From a checkpoint of a small image classifier.
Training: 6600 steps, batches of 256, held-out accuracy 94%.
Rows from block 7 of a small image classifier, named by matrix and row number. Rows with one number belong to one channel. Each number is 500 + 25 x the weight over its row's rms, rounded and kept within 0 to 999. All counts start at 0. Numbers have three digits each.
After each channel's rows are labels from the 100 images, of 14848, where the channel reaches its highest value: "responds to" is what is common among them; "peak on" is the class under the peak. Only what is clearly more common there than usual is listed. The data: rendered rooms with furniture. In brackets: how many of the 100, against the usual share in percent.
# r30: branch 2 reduce pointwise conv (model.blocks.7.r3.0.weight, 96x384x1x1), inputs 86-128
# b30: branch 2 3x3 conv (model.blocks.7.b3.0.weight, 144x96x3x3, transposed, each kernel summed), outputs 96-143

r30.7:525496522503486456508492509426504487475480496498514501499475484469461524492482518498498458489500492493491519483515493483517470474
b30.7:516528526512489505493471510497506526516518498571519448534514478472485525510479532484456497451489453499522487515490492497499478459484459511493494
responds to: count: three (60 vs 20.9)
peak on: wall (85 vs 39.7)

r30.37:458486477498501493503476499480414488474475501473488507458513479497500503486483517501524499487534472445477444464485454548469470525
b30.37:511491505511479514496493493487509507490462556552527502557478479461485504508491469466482476501463496488504462508487501515538512487532505494528456
responds to: count: zero (85 vs 19.8)
peak on: wall (87 vs 39.7)

r30.18:439497488506506552500484421548537525541482511518534488495492485468472553532472495493491484510514517552513532507514523490542504471
b30.18:505500483521506524500423524516512500522509483499479508487471501514507495482498516484495509525513514519531500515488506506577507504527478525571480
responds to: count: four (73 vs 18.4); robot (36 vs 15.3); umbrella (34 vs 15.4)
peak on: wall (71 vs 39.7)

r30.72:486478498495471469505486499487427487431538530478521470475507529521499513477464494513537529507483486449462483477482463516478486463
b30.72:490493515486453464539508506485500495489489518476504492500495509503474507518529506438451494482509511492482477476516487525431507476475486489459451
responds to: count: two (48 vs 20.8)
peak on: floor (80 vs 38.9)

r30.87:449497513491504478499478467475426473468491484494529509450504494492489497507442501496500492503484502475492497447510479544480439484
b30.87:519514500525498516497487510523511519497501541538520479535508485476500532510455504455467489491498507502532485545492505525546506488541495511541485
responds to: count: one (45 vs 20.1)
peak on: wall (81 vs 39.7)

r30.26:449503521491496467501489468487505482524528492501479477543488496557537479509494496501489539506511501465482490512491492483486500496
b30.26:495529516548507506500508523541513516539482543548529482539513492514493517517506530474490521489527489495545492530504528527532497503526496527542484
responds to: count: one (78 vs 20.1)
peak on: floor (92 vs 38.9)

r30.67:475488540497500472492489498454498451499539500484511475486491516535526466490546492509469483508452500491459500507457511463503501523
b30.67:504498504531483491478496497511496519523430516514490468516477472465473487501480492487489489468476486475550459525452505485494488479504503499499419
responds to: count: three (44 vs 20.9)
peak on: floor (81 vs 38.9)

r30.32:514495552498509473508486524492447499483494504488507472469501497542509502506498503497519497509511496447502494480467494522464482500
b30.32:517511521517478528494487528474504534486470556573531489550478484464471507498485492464469477463484472497535479528486493498545510473524475501524455
responds to: count: zero (83 vs 19.8)
peak on: wall (88 vs 39.7)

r30.78:475490523500488493506485480459519474498476527485510483520482488477465513456531501503494458483475491511483490523485503449514527481
b30.78:516510513504496474467447476499470510541480490514488448518496476495500492523468514491491512476485499483538488510453508472448467480474497505500477
responds to: count: two (45 vs 20.8); largest object: barrel (27 vs 9.5)
peak on: floor (74 vs 38.9)

r30.80:468477501499485492515480519485456471453503485488489506500520515475500511487493488510509517506461494471454479486506499534499490499
b30.80:500497486484468464515477442512497514508463526492490470532501490489492499507479483433437495492447519511538475515481503465435502455467501500458469
responds to: count: zero (72 vs 19.8)
peak on: floor (89 vs 38.9)

r30.27:472498510498517486497474484487473508543501516506561507476503489500520522520488507501500485507479521542512529507489500534512512492
b30.27:488495516479482522502490517470514512478469548567538480547465494460484483473489478494510484475498477488493470518489501483533513501523491482496469
responds to: count: two (42 vs 20.8); count: one (41 vs 20.1)
peak on: wall (95 vs 39.7)

r30.74:463518513493507546502481486558521512542509492531493479509500498488478505580487492514503469530497531545531534518510538473534524463
b30.74:469507495479488494517462504472503492534495441474466503450476524538507486468520501494495535534528510514509520481487515509475482540473479545517481
responds to: count: four (40 vs 18.4); table (36 vs 15.4)
peak on: wall (79 vs 39.7)

r30.28:446476510505480470504477455450533489483457488507516506509489463466464541496475521489497481492518503520487482496536488490539455506
b30.28:524498503511472476486477495496502480491462499527511443524504453494498516512463506447461472462480478510481499500475475501513510452511505484504487
responds to: count: two (52 vs 20.8)
peak on: wall (95 vs 39.7)

r30.55:518503587498516482504505512493506487516485483487520480522504497538512474491498502498466526501507488474504478507479489510457488495
b30.55:500524511506520516495467519508520542530499533546513501534503505516486500499505523459472497469545479488540510526518523505490490511499448523484494
responds to: count: zero (79 vs 19.8)
peak on: wall (89 vs 39.7)

r30.42:555487489499494481506503534467493477510493498505518507492478493474492503489507515488493478479481495499474504479499499486501456513
b30.42:507479499464488498511487503490498468493508503564522485506514496495489506476521498491480475446497461504445486458527468499479475489487456463496503
responds to: count: three (51 vs 20.9); count: two (42 vs 20.8)
peak on: wall (87 vs 39.7)

r30.4:525490504499502462504500520461497497480481485500505492480484487438461510492469498494490534504481516482477507457523508480477438474
b30.4:520479493490493512528509511498518477483510520550536498512517492506508528503502494472488487454520467519446496488503462524535524477523491476502500
responds to: count: three (65 vs 20.9)
peak on: wall (86 vs 39.7)

r30.65:447513543498495500503475490517471473452475477506503480509518500445506491505480502515516488507462509495456478511513498502525522503
b30.65:497526507492480481526477497525491550537503506479498464490525532490512515512475519459468521500509514484513479505484525523372498523450520518447484
responds to: count: one (65 vs 20.1)
peak on: floor (79 vs 38.9)

r30.86:505475515499494479495505497449516503500530512488436476485483534495526469444509492492484546482526492516497509468476519470497478492
b30.86:493529488528502529534490490530518503541515508553517463534526500500518512523514544480484511515517521507539510535498514499525522497511493526533517
responds to: count: one (43 vs 20.1)
peak on: wall (83 vs 39.7)

r30.85:517476504501491490498505505474524484512490476515532527527483492519532525469513516481460485469500466551511465507491481503523457531
b30.85:506514504495526507524494512483530488536507528580523496530480485511512512469537471526515494500523497514492509490501526503535499489500493498539522
responds to: count: four (53 vs 18.4)
peak on: wall (91 vs 39.7)

r30.31:445478476490509507489515432487553501554510513527548492533474486525505506531513504495455489489512500519495500529450493455497523493
b30.31:487534509525510536480430530538500498546498497535508474506460493511494488502460532498500514484528500488557491524483519517540484538504483538560512
responds to: count: one (59 vs 20.1)
peak on: floor (91 vs 38.9)

r30.11:518494519502491447505478507449524498478475469512538509518488484464462542509469516502490482503503495505506495505534482488516464477
b30.11:521501504474481484513492508468508487507510478547522479498509491506495519493506509493465502446514445521464507483521472517483494477491478495480511
responds to: count: three (43 vs 20.9)
peak on: wall (91 vs 39.7)

r30.73:473529513495523568502491482590534513540479505527495476515499493471479526565495480502506474519512526555537539518523552483542520466
b30.73:492488482491499510522464502479519486523486488520470510485470504527486500460531474493513515532525490531500522490474504504547516511517491523547469
responds to: count: three (44 vs 20.9)
peak on: wall (71 vs 39.7)

r30.49:451485507494490488499498447466524489518511510528531493521482508486488508517534504499467469489482507531522530529480529477517527485
b30.49:495517522539505505464452503525502512525464488524505456523492470487487501525479528503505497471495490473541479538481498483525480472514502506538491
responds to: barrel (34 vs 15.2); largest object: barrel (32 vs 9.5)
peak on: floor (98 vs 38.9)

r30.64:491502482501508508500520466488475483473441526510464494443518479482508470514488507512521510513531504444477505473498521535492496498
b30.64:514535502512495537512471536544474512528491520563499511549472482492531507456492489488483474478485545487551452492522519536480480500480514498510525
responds to: count: zero (94 vs 19.8)
peak on: wall (76 vs 39.7)

r30.16:456480481498480483498489448465496491545517532526529492478459490518491484509525497486471478490487510511499548497471530477503520455
b30.16:485522514533498513462477496525492515512478482492501444510484462475474479534474548508500496483524496456560460542467507496530472489512464507526477
responds to: count: four (50 vs 18.4); count: three (48 vs 20.9); barrel (40 vs 15.2); largest object: barrel (32 vs 9.5)
peak on: floor (94 vs 38.9)

r30.24:484512520493510501492489460512486473473429459509497503515515460479492496521459511503510468487509498502442485494490503484513505482
b30.24:480518500520510519483510534507506537504496498532538431500527495504489510504512550478497505492544499494503505520459496500535481496533468523536465
responds to: count: one (48 vs 20.1)
peak on: floor (75 vs 38.9)

r30.40:479482485506496479494479500459438509482492487467518503438497485524480494479482525485510517490544487477500467459474451521474469526
b30.40:504495516514466515503498492476508494472456553560533479557469480465467502504502489467490470480469464490504469516484479504546500480540488485515447
responds to: count: two (67 vs 20.8)
peak on: wall (71 vs 39.7)

r30.89:463468489499478486500494440446538491540500519514528494526466471501471516490536508493465461473476491534492502519472501447513520487
b30.89:509518520538503498459452499522503518523477508536499461532482460485488495521475514509509497476494496478540478546470496475533478471513498503531471
responds to: largest object: barrel (27 vs 9.5)
peak on: floor (85 vs 38.9)

r30.71:481523510490504514502475476541516495512513491512466465515510512481470513535483487515510455522488522528511523518519530450536523451
b30.71:489512499488494505509495522478514522519522442472488464456530516540503507482536535498501544524566500508497535494489506502479477522499478552509473
responds to: count: one (57 vs 20.1)
peak on: floor (64 vs 38.9)

r30.58:436485493502488520510495449506465509500533501480495491446498513512476530490471499506508514506484488464492470413485456510465432487
b30.58:504503490539489497478456498532511523511505531517523505535498479482507512519457506437460505516467523491524472529504502493554512481531500512542477
responds to: count: four (48 vs 18.4)
peak on: wall (67 vs 39.7)

r30.35:548499491497496472514513548464489453498489516505530513504490498473483505492511522494480465484479487489482497498510492488492480509
b30.35:508482510452480498505499510460499491487487498544514473499517498478481492489508492491482474464486466491448481458515487496462490495487464475473487
responds to: count: three (53 vs 20.9); count: two (46 vs 20.8)
peak on: wall (83 vs 39.7)